From a checkpoint of a small image captioner: decoder activation gelu, muon at rate 0.0051.
Rows from block 5 of the image encoder, named by matrix and row number. Rows with one number belong to one channel. Each number is 200 + 20 x the weight over the matrix's rms, rounded and kept within 0 to 999. All counts start at 0.
# convs0: first 3x3 conv (encoder.blocks.5.convs.0.weight, 128x128x3x3), inputs 50-59, a 3x3 kernel for each
# convs1: second 3x3 conv (encoder.blocks.5.convs.1.weight, 128x128x3x3, transposed), outputs 50-59, a 3x3 kernel for each
convs0.60,203,179,192,183,176,196,176,194,200,217,216,226,168,208,218,179,195,195,205,195,193,195,181,198,185,197,229,174,180,223,195,241,228,224,219,154,206,197,189,219,187,236,206,186,208,200,188,208,174,187,203,189,192,174,200,219,202,243,200,149,131,195,207,209,208,200,207,218,204,193,197,184,182,194,239,191,187,201,192,192,194,195,206,194,212,199,191,196,194,222
convs0.61,225,224,200,209,222,193,223,215,201,162,224,194,182,180,198,201,173,174,180,243,228,195,215,212,214,212,227,233,193,214,213,200,216,218,209,208,211,169,184,183,182,210,190,188,192,187,198,184,216,205,185,206,200,188,198,204,190,145,175,208,219,185,175,164,173,200,171,171,198,163,164,180,186,195,184,204,194,187,225,213,178,206,178,198,214,195,194,200,193,228
convs0.62,180,197,219,180,246,244,195,247,243,191,190,192,188,178,197,225,204,224,174,199,203,176,193,179,188,197,184,178,220,193,178,196,189,176,226,234,202,232,209,204,246,222,195,215,221,171,197,167,186,196,179,191,226,212,179,183,186,167,240,193,199,214,203,217,208,179,213,205,176,197,204,189,227,210,160,194,178,171,180,235,219,186,211,187,194,210,218,187,196,217
convs0.63,178,199,230,191,186,164,270,198,174,153,182,160,201,207,174,172,171,191,222,185,190,210,217,190,142,163,203,185,182,203,199,211,224,194,212,183,161,155,221,216,174,245,207,205,215,181,196,208,207,189,200,197,198,190,167,204,219,189,230,198,169,205,187,207,198,200,169,200,196,191,181,202,209,189,232,164,153,205,207,163,164,228,182,195,225,210,207,180,203,194
convs0.64,194,202,190,196,169,182,165,168,194,205,209,212,236,247,244,253,253,251,207,178,172,217,188,178,231,200,186,196,199,193,201,228,195,199,199,225,196,186,182,211,206,232,202,203,220,201,205,184,217,204,193,210,179,172,143,176,211,192,235,211,207,238,222,172,192,212,167,194,217,173,176,210,188,197,210,181,175,176,192,164,197,185,186,178,199,205,181,169,199,173
convs0.65,187,176,220,167,190,189,201,189,206,221,219,192,240,249,204,244,202,173,196,207,223,230,216,206,220,216,214,191,200,230,215,218,204,240,205,173,227,223,203,210,186,228,191,206,205,160,167,216,188,246,232,235,200,178,248,215,200,200,211,194,211,212,140,198,220,186,198,189,203,198,206,213,216,190,189,172,201,215,188,201,181,207,206,186,216,206,210,166,187,200
convs0.66,233,230,221,223,194,182,181,166,185,166,190,190,173,168,169,181,182,195,197,182,205,201,244,236,169,195,207,221,213,231,218,206,192,183,223,175,191,193,182,210,208,194,203,181,222,210,201,209,204,223,219,189,225,195,207,213,207,195,183,219,220,184,224,207,210,205,208,201,210,205,204,233,215,202,214,196,197,211,198,195,205,222,189,179,210,213,192,210,197,197
convs0.67,191,200,195,180,194,187,215,218,207,201,196,213,194,185,208,162,175,188,226,176,191,209,211,200,195,197,195,186,180,217,196,227,211,214,208,194,189,186,173,217,228,164,202,201,176,205,196,198,211,207,210,226,203,182,161,179,222,160,213,226,194,173,231,179,160,167,207,189,182,186,167,183,212,188,200,205,191,188,173,187,184,207,210,225,179,182,182,150,163,181
convs0.68,199,183,168,155,166,189,182,193,200,210,189,200,199,196,188,195,184,184,193,185,173,179,187,168,212,195,178,206,215,186,197,194,192,213,200,181,193,191,214,213,192,174,204,238,210,207,195,198,172,205,189,193,205,178,182,215,190,189,177,212,275,225,198,208,180,172,210,196,181,216,212,191,207,230,189,216,218,190,233,222,210,219,184,190,213,187,165,199,182,175
convs0.69,192,197,224,188,240,237,209,263,247,157,191,232,204,189,197,274,246,180,202,172,183,144,162,194,226,205,181,180,171,188,220,215,185,203,183,211,221,199,193,203,178,216,220,186,217,207,181,196,218,202,193,190,189,189,222,188,148,180,187,160,214,232,239,187,204,230,193,213,197,224,200,203,218,186,219,203,179,181,197,198,170,203,172,170,174,172,214,192,204,251
convs0.70,198,184,163,187,174,187,194,203,201,214,208,206,209,188,197,207,198,231,190,176,189,194,195,221,215,178,197,197,198,222,180,181,189,185,184,200,184,192,200,192,169,177,192,230,162,227,203,192,197,232,222,239,191,190,165,224,197,184,180,168,188,236,204,177,183,184,178,188,200,196,172,185,211,208,221,213,206,199,188,197,196,184,191,180,212,200,184,224,205,167
convs0.71,233,228,198,233,216,181,200,226,214,206,203,208,196,200,221,223,205,193,184,195,260,187,210,224,204,202,173,183,225,215,182,196,236,185,200,216,208,192,229,206,171,224,175,176,187,210,248,240,186,228,227,205,181,171,181,184,216,181,169,204,182,211,167,219,188,182,202,194,198,206,195,192,208,219,222,203,199,185,185,180,190,183,189,182,201,178,183,193,190,183
convs0.72,176,148,179,195,166,157,212,209,194,197,235,202,173,195,202,167,179,194,155,158,151,193,171,182,212,198,219,202,187,203,233,216,221,220,198,201,199,152,184,209,191,201,199,199,165,214,209,211,180,169,196,216,190,194,155,169,176,180,207,206,200,208,194,179,203,188,185,197,197,182,199,213,176,196,179,183,182,156,198,181,173,209,191,199,207,207,193,226,250,229
convs0.73,200,214,210,203,198,196,177,165,175,220,251,210,180,207,199,188,205,213,198,196,191,173,211,228,239,201,218,241,225,177,160,195,207,138,196,206,173,186,173,214,181,163,196,191,163,248,239,193,161,202,236,172,185,197,177,202,177,186,196,190,218,173,219,213,209,195,198,203,191,198,208,225,225,225,202,221,240,217,230,202,185,176,176,218,206,196,217,223,223,193
convs0.74,176,179,218,185,186,206,205,202,203,225,183,198,217,164,166,197,200,163,200,209,194,227,221,208,182,214,165,239,186,187,209,239,194,196,179,224,183,188,212,207,173,207,194,199,202,215,188,198,200,204,202,170,185,200,198,215,186,237,194,177,202,215,194,192,220,196,196,190,173,192,212,167,170,169,200,183,196,198,247,206,179,189,186,225,203,201,194,184,184,189
convs0.75,191,179,205,181,194,192,195,203,190,269,242,183,238,203,155,190,204,195,160,177,193,188,216,184,227,223,222,191,199,183,196,192,175,217,189,199,197,215,224,207,209,206,227,219,212,208,201,184,201,181,165,194,147,169,171,183,178,246,247,201,192,210,213,206,201,208,209,196,199,175,179,200,167,194,204,175,204,181,216,199,174,205,207,214,201,191,227,234,240,194
convs0.76,192,194,210,193,186,197,197,186,183,185,174,179,217,185,174,180,205,206,212,228,190,201,178,200,170,167,206,210,202,184,192,220,230,203,196,209,217,178,201,195,205,168,188,208,207,230,212,180,228,196,201,201,163,202,155,190,153,172,167,211,191,185,184,195,199,195,207,194,155,186,202,179,196,205,192,175,217,183,184,203,208,199,175,174,215,194,178,189,206,193
convs0.77,183,186,209,187,194,218,204,224,221,211,242,235,212,177,242,209,191,195,187,202,192,229,197,187,223,196,176,207,219,217,203,209,242,190,186,229,223,217,213,203,181,156,208,250,231,187,191,217,206,216,231,190,213,198,195,175,189,192,204,183,197,205,194,192,204,184,226,215,199,204,191,186,186,204,226,192,178,195,241,172,198,223,224,207,214,185,156,209,211,176
convs0.78,205,202,176,201,200,187,216,194,190,180,166,174,169,178,221,189,181,227,229,204,204,239,215,228,227,225,206,196,194,212,207,188,191,196,187,210,178,222,189,204,230,190,242,217,180,192,190,215,178,172,192,199,222,250,184,154,178,198,199,160,215,189,182,212,196,176,221,195,177,216,193,162,216,185,173,198,178,180,204,197,179,201,223,193,228,213,194,211,163,158
convs0.79,232,226,208,215,214,221,208,185,189,229,215,195,181,218,189,191,222,202,198,204,204,204,194,212,179,173,184,207,204,203,174,237,202,220,231,220,218,214,195,213,194,200,201,199,181,216,204,196,194,209,226,204,209,215,216,211,177,205,178,204,170,232,212,220,206,196,205,197,203,184,172,175,198,223,215,193,203,196,215,209,205,209,221,208,206,213,208,175,185,179
convs0.80,226,217,206,231,215,205,226,227,227,235,252,228,195,178,210,175,188,170,212,210,203,229,212,227,196,206,192,189,161,180,187,201,186,182,173,167,210,199,172,197,226,214,204,200,166,181,188,165,181,221,191,176,201,199,188,229,219,184,209,217,199,201,235,184,198,237,194,210,233,207,222,219,215,230,219,204,223,199,166,187,167,194,186,223,189,198,206,209,207,197
convs0.81,182,171,171,185,212,215,188,254,243,207,191,193,173,193,194,232,213,209,206,187,197,216,219,231,212,227,225,216,170,179,187,195,215,184,200,199,201,206,170,182,215,233,166,182,241,199,205,190,207,196,188,187,244,204,200,208,221,181,152,226,168,175,262,217,210,222,213,221,209,195,222,209,215,253,243,205,200,182,190,223,194,192,183,192,179,178,197,200,184,222
convs0.82,219,242,215,233,248,223,229,227,171,177,196,189,200,199,217,186,196,212,205,223,208,177,162,202,187,158,161,206,221,217,208,232,183,242,206,200,190,230,215,193,188,178,205,197,190,209,215,232,226,242,227,207,201,229,182,234,175,214,169,180,169,211,214,209,207,226,192,192,200,190,183,181,181,195,199,198,245,201,200,260,201,182,204,210,202,192,218,203,210,231
convs0.83,187,186,155,184,186,169,167,181,167,202,191,199,185,195,219,190,199,203,178,192,194,194,209,201,214,213,195,192,215,209,206,197,212,182,194,195,178,235,217,211,244,232,193,215,220,224,208,188,213,207,200,204,213,198,206,223,237,218,243,200,156,181,186,210,213,199,210,225,220,205,198,215,199,193,174,212,167,166,194,195,188,189,180,166,216,231,168,196,202,199
convs0.84,178,180,185,251,228,200,240,243,204,225,239,247,208,228,240,201,180,220,214,207,199,212,216,236,186,195,211,204,203,211,217,206,215,224,196,215,201,196,215,195,193,188,171,177,194,170,202,189,185,187,205,205,235,209,160,190,178,140,215,203,185,191,181,228,229,211,222,220,203,203,199,200,199,222,176,185,211,226,198,184,204,173,183,197,177,186,219,153,170,200
convs0.85,201,199,209,199,173,195,216,189,175,178,177,188,189,182,187,190,169,301,184,224,200,180,180,162,211,205,196,183,205,194,173,164,193,182,196,213,152,172,183,178,188,164,197,178,163,175,197,191,185,180,194,191,195,254,180,212,206,181,194,189,211,178,189,196,199,196,184,185,176,200,181,181,212,224,201,192,200,245,216,188,201,193,202,205,194,199,202,219,193,163
convs0.86,229,222,197,226,236,207,210,226,201,154,180,166,181,198,176,181,200,200,193,224,215,226,208,184,219,203,200,233,192,220,214,212,214,214,224,201,195,180,156,187,189,178,180,194,180,200,204,191,203,211,195,190,172,181,201,200,220,209,180,193,181,185,184,167,209,202,171,177,221,183,193,203,232,189,186,209,199,187,162,162,216,168,172,185,175,182,174,198,180,164
convs0.87,205,205,196,193,205,196,203,205,198,187,213,216,199,189,217,201,205,216,192,205,189,185,199,200,197,192,186,209,203,173,209,205,184,192,222,178,198,208,211,204,237,205,243,201,177,198,187,204,216,232,187,192,236,166,189,223,194,165,230,198,207,191,171,211,204,206,181,187,215,202,201,195,207,211,201,178,212,211,183,196,211,175,190,197,178,208,199,170,192,192
convs0.88,176,204,239,177,197,213,184,182,177,187,182,219,196,202,196,194,200,208,234,179,178,185,210,181,221,227,180,176,204,200,203,198,188,201,229,234,221,214,167,193,156,186,212,193,202,187,181,192,214,186,163,214,195,186,177,214,197,220,187,187,181,205,202,189,198,197,203,208,201,199,201,212,205,216,215,181,200,223,163,150,220,182,157,159,209,198,182,194,214,203
convs0.89,247,218,218,229,208,211,190,213,228,175,199,205,194,209,209,222,225,195,161,163,171,176,190,197,208,214,190,202,220,181,219,202,201,176,194,200,225,178,218,161,171,236,179,174,212,186,174,184,233,202,182,167,181,189,232,207,196,181,189,240,194,185,208,185,185,180,181,201,197,207,210,226,207,194,251,204,203,210,193,192,208,180,183,181,169,188,194,187,195,201
convs0.90,213,209,180,219,222,190,207,225,189,191,186,200,193,210,196,226,235,220,212,187,182,190,209,223,215,202,193,191,170,214,184,186,238,168,237,201,226,189,202,168,227,200,194,193,238,203,171,204,184,168,221,193,209,195,196,216,201,234,181,262,186,182,226,197,190,210,201,194,208,191,205,201,154,179,206,226,199,204,202,214,224,179,203,201,196,216,198,203,192,195
convs0.91,193,182,186,193,215,242,194,200,202,178,197,226,196,197,197,195,190,175,189,216,177,222,230,200,201,204,182,205,183,185,218,197,202,205,228,185,156,201,179,199,203,200,209,184,196,207,194,223,209,209,221,215,204,135,197,216,195,195,216,189,184,199,230,230,220,204,200,199,204,215,221,229,207,191,174,206,194,178,190,183,205,169,212,206,213,189,214,190,190,203
convs0.92,191,202,209,236,207,185,201,213,198,212,181,171,189,188,205,143,189,219,184,210,200,175,192,211,174,176,202,216,213,221,199,199,201,209,218,229,213,175,217,194,199,181,190,209,239,194,192,190,180,164,192,196,193,223,189,174,209,199,219,165,201,212,151,221,197,225,184,173,206,186,189,186,225,210,205,220,185,211,218,205,204,195,199,215,193,210,215,155,178,216
convs0.93,231,190,212,195,157,176,191,170,162,177,192,195,202,200,201,218,244,238,211,208,182,175,179,202,216,211,229,238,242,207,225,236,229,183,200,191,154,179,223,189,186,223,183,215,235,201,221,194,188,208,216,191,204,202,185,182,187,172,181,166,227,213,177,215,201,186,207,213,197,200,191,200,195,188,231,221,194,235,253,235,229,203,176,173,194,197,192,173,185,191
convs0.94,191,190,189,173,197,184,180,178,185,220,185,202,229,214,197,235,230,232,235,217,209,192,211,204,174,199,238,189,203,190,189,197,207,197,204,209,212,235,235,176,194,230,211,201,211,211,199,192,192,191,203,194,224,250,185,213,179,204,218,214,218,192,213,198,201,201,177,184,190,171,197,197,180,209,209,205,204,206,187,171,202,196,218,217,204,198,213,195,205,186
convs0.95,186,207,233,194,195,213,183,168,173,198,212,207,207,219,200,185,208,190,175,200,233,197,206,227,194,223,207,184,216,209,184,177,221,202,181,202,208,192,262,198,214,243,194,228,208,174,188,210,205,201,221,187,185,179,206,219,231,235,206,226,193,179,185,197,202,198,194,201,212,175,197,203,201,206,194,193,189,192,185,210,190,200,207,200,203,211,208,211,214,215
convs0.96,212,214,191,190,203,187,186,207,199,220,212,195,201,208,203,213,203,203,183,155,200,190,180,207,172,163,195,212,209,195,220,211,178,208,211,185,220,205,235,241,231,238,218,235,230,189,209,228,204,202,214,207,213,188,222,236,210,229,216,207,181,209,189,187,185,175,185,195,176,197,215,167,218,216,167,179,232,210,170,200,193,197,209,214,194,176,204,188,195,197
convs0.97,196,201,198,202,213,200,190,178,206,183,215,194,187,178,179,211,219,176,205,193,210,207,204,187,197,201,228,199,187,164,164,225,173,196,296,207,204,237,226,219,209,170,211,180,208,202,182,155,201,221,186,200,238,190,217,156,183,214,206,187,180,190,176,230,221,215,208,209,208,196,225,202,187,166,185,200,211,177,203,218,228,198,197,198,252,191,206,193,157,192
convs1.60,195,187,152,181,183,198,224,222,182,160,207,150,171,219,188,152,175,190,159,177,190,260,231,211,176,171,184,224,223,212,251,226,205,235,214,229,178,181,183,188,163,191,207,204,230,190,174,199,213,213,200,212,216,175,208,224,223,214,196,181,179,210,196,231,207,174,177,200,205,197,201,207,180,218,203,219,193,194,238,201,210,206,216,210,216,187,178,224,197,203
convs1.61,230,217,200,240,244,212,237,236,235,174,206,205,204,200,210,209,210,200,213,200,223,194,191,206,202,169,185,191,206,179,195,186,175,189,180,184,202,221,254,183,177,217,184,176,185,195,189,201,197,215,217,180,209,250,214,213,202,189,193,223,192,177,197,228,209,210,218,218,199,231,208,189,162,236,197,172,213,211,213,211,202,213,230,219,218,198,214,209,218,227
convs1.62,216,222,209,229,252,191,192,215,221,218,218,201,171,171,193,173,187,198,183,172,195,226,181,216,178,166,202,210,202,238,216,192,199,185,217,226,182,210,164,216,198,173,204,194,208,182,208,217,179,207,184,168,175,173,138,233,261,176,228,225,175,207,207,176,183,174,208,193,204,202,204,226,210,257,185,227,282,203,250,224,243,189,158,176,229,204,210,209,206,207
convs1.63,178,190,175,203,221,198,195,203,201,225,215,241,222,189,187,195,204,191,196,202,216,189,201,204,136,187,200,205,171,199,208,168,195,204,206,188,181,182,197,184,183,196,189,195,241,176,191,162,172,167,204,171,158,198,258,216,201,193,180,198,208,196,211,225,193,168,233,223,196,200,176,194,215,182,233,219,216,208,216,210,185,179,234,246,196,208,191,187,209,198
convs1.64,224,209,207,192,193,203,153,173,200,254,244,228,240,245,240,192,172,178,223,198,230,204,221,217,194,194,208,214,211,195,200,222,206,221,239,207,183,164,216,220,194,201,192,197,201,194,240,253,222,208,226,171,185,206,181,173,208,227,208,169,226,222,195,177,180,164,191,177,193,218,195,179,198,194,216,182,193,204,198,181,158,197,202,203,209,204,199,199,199,210
convs1.65,176,192,194,204,212,189,195,224,213,212,265,220,184,233,223,165,168,222,219,165,129,188,184,219,190,167,200,210,205,187,202,205,219,218,201,201,201,191,159,193,198,188,204,178,175,162,168,225,240,198,213,181,180,159,259,176,228,246,212,218,217,219,172,214,228,234,190,183,231,184,204,204,192,162,164,161,202,171,179,152,182,182,201,175,178,187,212,179,218,166
convs1.66,187,208,194,187,196,208,175,193,205,182,195,216,196,196,222,188,188,218,267,237,201,272,243,231,203,174,174,191,180,187,185,192,190,193,198,191,176,216,230,191,214,249,206,217,213,221,212,192,217,220,190,184,203,193,214,208,206,234,216,215,219,206,190,208,194,192,207,203,192,181,171,171,192,220,197,204,215,203,200,193,190,218,199,200,211,203,209,201,199,202
convs1.67,188,230,211,225,233,222,235,226,244,206,186,209,209,195,189,181,183,194,181,182,182,183,202,200,212,210,202,188,196,181,189,183,173,178,197,196,230,188,181,198,177,179,228,201,211,197,214,210,192,205,211,218,224,200,166,189,242,172,198,235,165,203,207,211,196,182,201,179,183,199,188,180,174,195,175,183,211,199,159,199,192,202,194,191,197,203,213,200,200,186
convs1.68,164,165,180,189,180,184,228,226,198,211,218,223,190,193,206,202,204,194,178,182,189,205,188,190,218,209,197,190,183,209,210,200,203,198,201,177,209,195,203,208,199,215,220,201,188,208,204,185,196,191,172,181,184,181,181,214,215,176,198,213,178,196,192,191,202,211,206,201,179,200,185,169,195,187,218,202,196,202,188,183,186,201,199,196,209,210,193,200,197,207
convs1.69,192,173,178,201,199,199,204,206,235,186,204,217,170,202,193,165,191,207,198,175,197,188,180,186,217,215,185,234,238,213,207,197,193,219,204,214,216,193,210,202,202,192,230,196,199,195,208,217,190,190,210,206,175,180,196,192,220,246,190,207,220,184,187,205,228,193,208,197,182,222,202,216,202,201,205,194,227,238,209,201,240,208,195,226,181,183,217,200,215,213
convs1.70,173,176,190,200,189,194,220,202,204,185,205,214,196,210,194,180,181,204,192,195,187,228,203,214,214,232,225,212,177,211,200,188,209,211,201,200,188,198,221,195,196,210,172,204,195,162,181,198,183,157,193,193,171,171,185,198,219,226,211,246,218,212,203,198,208,195,216,209,201,198,198,195,202,212,177,194,216,222,170,204,186,186,192,195,206,203,197,227,212,187
convs1.71,239,206,197,244,224,203,217,199,188,201,207,212,194,191,194,180,194,190,221,193,198,238,204,221,228,189,177,196,185,210,182,192,181,191,200,228,213,205,179,200,194,205,199,179,223,197,187,182,218,166,174,233,169,166,223,220,201,189,190,206,212,187,183,154,188,186,206,206,197,197,200,184,202,226,203,198,198,181,192,191,174,206,189,178,217,231,218,198,223,215
convs1.72,193,205,239,204,220,221,174,206,222,195,177,185,202,196,194,219,192,176,226,213,198,153,170,178,202,200,192,214,201,212,230,202,200,212,215,196,184,215,226,205,231,218,200,211,202,232,200,198,203,197,200,181,184,199,214,227,210,180,219,219,177,189,214,175,181,156,202,199,171,182,188,163,201,195,173,215,198,206,219,225,200,183,178,167,202,217,224,214,251,240
convs1.73,217,213,205,191,234,203,188,221,227,215,185,204,196,184,165,182,168,204,226,212,252,197,184,188,210,210,193,222,184,212,196,183,201,219,180,215,198,198,225,218,218,201,208,211,236,208,212,199,207,186,170,213,194,168,176,215,249,191,225,231,195,167,179,222,205,210,215,201,203,212,221,181,205,200,194,211,210,172,187,205,174,225,205,157,200,205,185,214,209,226
convs1.74,238,215,180,214,205,197,196,194,206,179,179,180,182,160,194,193,193,195,184,200,184,196,201,190,185,189,184,206,203,190,200,176,193,208,191,197,192,191,225,194,200,205,164,199,191,182,208,199,194,189,190,206,194,195,256,204,182,196,195,163,186,217,204,220,211,209,203,200,196,202,186,191,191,216,208,210,196,236,231,181,207,199,206,189,212,200,207,209,182,183
convs1.75,173,195,197,225,192,189,206,205,206,209,219,206,205,215,190,173,216,212,215,204,209,194,187,195,194,192,185,219,224,212,202,203,182,192,186,229,149,164,193,187,182,245,206,225,199,196,210,196,164,175,238,180,266,247,192,186,189,201,181,198,213,226,205,218,168,173,205,211,186,187,177,173,173,184,207,191,214,170,195,194,218,217,197,205,225,185,215,184,214,246
convs1.76,237,221,226,191,190,206,190,197,177,180,217,205,204,180,169,196,202,183,237,213,187,204,193,212,210,203,178,201,219,167,186,209,184,196,211,198,192,197,202,229,203,186,193,201,186,181,200,190,219,192,184,211,196,195,208,228,242,220,199,236,201,191,219,229,205,195,209,182,205,211,201,210,200,205,215,190,217,221,181,221,201,223,178,186,211,216,205,214,208,213
convs1.77,233,223,205,224,198,206,178,196,186,211,151,148,167,167,154,150,189,147,225,184,203,167,162,212,229,237,215,183,228,210,191,242,216,188,235,235,212,203,181,189,240,189,192,220,185,214,206,134,174,189,182,189,187,182,187,173,191,179,225,204,207,209,220,218,216,172,186,183,186,182,220,189,202,220,246,191,191,160,161,227,185,226,227,185,214,210,220,197,215,166
convs1.78,216,217,203,187,178,188,198,220,226,242,186,221,221,184,207,193,191,194,242,207,198,230,233,236,190,207,193,208,208,168,204,211,195,200,209,203,221,230,233,225,241,231,228,239,239,262,209,213,241,207,194,194,173,169,179,200,171,215,206,154,231,194,181,198,169,158,202,223,200,187,205,165,196,199,190,215,197,196,224,175,203,215,224,212,191,194,218,211,220,210
convs1.79,172,202,161,172,177,171,178,208,195,189,198,193,197,190,201,191,184,209,175,188,175,228,200,217,197,177,192,193,201,191,214,219,216,200,201,235,192,188,205,176,221,213,174,196,186,206,212,166,189,185,188,176,193,203,195,189,231,193,201,207,178,215,191,201,183,185,227,207,207,240,208,196,188,189,188,196,222,195,202,193,204,193,228,213,179,228,226,187,201,198
convs1.80,167,200,208,173,226,207,168,226,209,227,206,187,214,214,198,198,199,215,195,204,192,219,226,235,167,178,185,236,222,202,219,205,187,218,216,197,193,197,171,177,195,179,196,195,179,158,186,201,187,180,188,174,162,175,201,212,213,174,200,201,182,201,215,239,252,236,214,244,223,193,224,234,204,193,190,223,210,192,210,219,190,217,233,209,226,229,209,209,198,188
convs1.81,221,226,185,210,178,157,188,181,197,179,180,251,207,172,182,219,210,173,219,187,214,194,186,247,165,170,211,197,176,179,194,195,157,164,239,193,216,218,190,208,234,187,196,246,202,217,220,214,154,200,203,163,180,200,226,224,242,245,228,204,227,214,204,203,198,140,203,196,185,196,169,160,233,238,175,242,243,214,181,209,227,224,235,268,223,229,210,218,183,199
convs1.82,212,212,224,226,205,199,233,230,205,168,191,189,192,212,211,198,195,220,209,184,202,218,211,212,189,194,197,217,161,200,200,176,176,208,183,176,185,232,167,186,198,173,192,189,177,206,171,193,205,183,202,218,209,214,197,206,221,154,193,263,160,211,222,222,209,183,203,196,189,186,182,172,243,209,197,226,220,208,234,188,216,185,219,195,190,209,185,206,219,227
convs1.83,172,203,250,149,160,184,179,194,186,208,212,235,177,177,187,220,185,158,158,168,210,179,167,177,183,186,182,210,219,205,166,180,215,214,166,210,174,175,204,177,167,231,170,207,274,193,188,197,196,207,223,218,190,175,202,209,193,185,219,175,190,201,199,157,173,225,210,193,207,207,186,224,206,173,165,243,213,151,207,220,180,209,148,228,195,166,229,201,175,176
convs1.84,181,226,204,199,241,192,186,239,225,235,224,209,222,207,201,216,196,184,249,252,229,222,252,220,179,204,192,206,194,197,200,210,194,205,208,182,181,199,221,157,208,195,178,200,212,198,203,216,162,188,194,177,188,195,216,216,243,196,210,215,219,188,218,264,274,243,250,242,211,211,232,200,208,183,206,203,190,181,167,179,203,190,200,182,226,181,193,226,195,204
convs1.85,194,180,175,198,196,183,210,187,201,200,221,216,193,192,206,175,180,193,193,198,160,214,203,191,198,198,174,195,204,209,219,206,191,226,199,207,209,208,194,226,205,204,187,172,180,216,190,177,164,188,169,155,182,167,194,214,248,194,178,233,223,213,202,208,207,185,208,198,206,187,204,202,202,183,195,221,196,214,195,174,180,203,171,188,217,189,221,206,189,200
convs1.86,194,211,194,213,214,202,200,199,209,203,212,196,200,198,202,206,203,200,201,192,205,204,206,185,211,205,185,191,207,177,198,216,185,204,196,194,211,206,231,198,204,228,167,182,169,206,195,197,222,209,183,201,194,205,206,216,225,209,186,207,191,191,191,235,228,204,233,227,203,249,228,200,197,222,202,190,207,208,194,197,188,206,220,251,182,197,214,190,189,205
convs1.87,203,196,198,195,197,201,213,203,205,210,201,199,200,191,202,208,207,206,202,194,190,212,189,195,206,202,197,207,199,199,196,204,194,196,211,197,192,205,191,197,197,197,183,198,202,202,203,197,185,212,195,202,200,195,201,197,231,196,191,195,212,204,212,193,207,204,207,201,198,197,196,200,186,218,195,188,204,193,189,201,195,205,209,218,187,206,201,206,192,189
convs1.88,196,188,195,214,199,193,206,209,186,207,182,210,216,203,198,222,198,197,202,185,188,200,216,205,193,200,177,170,184,208,193,218,193,203,199,214,199,215,198,220,194,173,206,197,181,170,181,204,165,187,179,200,174,196,242,209,212,196,209,214,182,200,233,196,201,179,191,209,192,189,207,200,216,195,192,258,226,220,226,202,177,221,194,204,191,208,207,222,208,217
convs1.89,213,203,200,195,218,203,207,199,181,186,208,207,190,206,217,207,209,196,234,226,211,223,206,210,203,197,228,230,202,195,213,207,189,221,212,189,205,231,226,210,227,235,225,231,209,209,183,180,199,202,187,188,173,181,219,200,197,206,197,220,203,182,185,218,209,209,213,201,181,202,172,194,196,205,180,208,201,204,196,194,196,179,216,226,215,208,211,197,191,197
convs1.90,174,175,178,189,210,208,219,224,172,173,179,171,234,176,183,186,203,190,206,200,202,192,180,239,172,172,145,225,218,210,211,204,190,219,227,224,186,179,217,177,193,222,185,214,225,190,209,198,177,197,188,200,200,193,200,203,203,175,184,195,171,178,182,200,206,197,192,181,207,199,199,195,222,271,215,195,212,240,162,214,241,179,230,227,222,221,217,224,229,210
convs1.91,212,181,207,216,172,209,233,208,210,184,196,244,159,167,181,199,199,198,204,187,238,180,237,226,199,207,171,183,202,199,191,206,231,215,219,211,179,231,214,164,195,193,216,197,204,172,197,242,190,205,205,192,211,199,141,176,207,179,184,219,216,209,203,190,214,246,197,215,181,207,208,221,202,169,211,202,175,222,191,166,206,200,241,195,223,216,194,223,209,222
convs1.92,195,194,197,203,208,195,204,214,215,187,182,167,176,195,192,220,229,222,187,162,190,201,214,231,186,183,181,200,212,183,207,177,180,203,194,219,180,203,159,174,192,194,196,176,203,181,218,194,187,215,181,202,187,177,231,188,207,200,160,187,241,171,217,197,183,180,208,199,226,216,204,213,198,201,180,197,210,228,161,197,209,212,202,212,200,179,222,177,142,206
convs1.93,205,191,184,200,203,201,197,253,221,209,199,211,197,193,193,209,194,182,182,200,186,195,201,185,187,186,191,208,209,183,207,192,185,200,193,201,220,223,214,215,244,226,192,247,221,212,182,177,201,176,175,192,180,183,171,166,190,196,201,193,197,184,213,181,204,213,221,224,199,205,208,199,151,189,185,173,190,191,180,186,198,166,197,227,181,205,235,221,232,208
convs1.94,165,183,227,195,181,208,196,203,196,204,252,273,185,170,181,184,183,175,226,225,202,185,207,182,212,190,193,199,193,198,227,207,206,206,213,207,210,197,205,175,203,198,194,196,205,221,194,220,182,169,203,196,163,167,213,170,187,164,193,226,231,207,227,195,209,183,213,215,231,170,205,210,218,231,199,202,194,205,162,155,185,192,191,202,200,182,194,212,212,206
convs1.95,184,196,197,200,192,209,211,209,233,223,222,209,199,192,196,190,182,190,207,211,192,212,196,187,222,199,189,195,210,189,195,220,194,210,212,212,185,190,174,184,188,198,192,202,193,205,201,183,205,196,185,200,176,185,192,216,220,210,215,199,211,198,187,214,200,187,205,198,186,192,194,195,187,193,194,203,214,208,198,211,223,219,196,205,214,204,204,199,202,202
convs1.96,160,158,186,170,202,226,243,247,237,247,218,201,206,223,196,168,217,218,205,213,248,167,169,224,208,185,196,236,201,169,190,199,179,197,218,223,211,184,178,196,193,185,188,199,184,225,178,170,211,174,155,207,180,176,115,181,162,172,205,181,169,165,171,212,221,196,190,203,211,196,194,186,205,233,215,224,212,211,174,172,205,195,220,244,192,202,184,213,200,188
convs1.97,208,226,202,207,222,204,191,205,208,191,174,185,188,186,191,184,180,183,206,202,207,201,200,220,176,182,196,195,225,187,175,187,208,211,188,181,193,194,162,190,208,180,198,189,200,197,213,184,205,181,197,174,217,215,217,233,248,175,212,224,168,212,198,192,182,178,183,204,196,197,188,188,197,194,196,200,221,231,182,190,190,202,217,220,198,227,233,204,237,201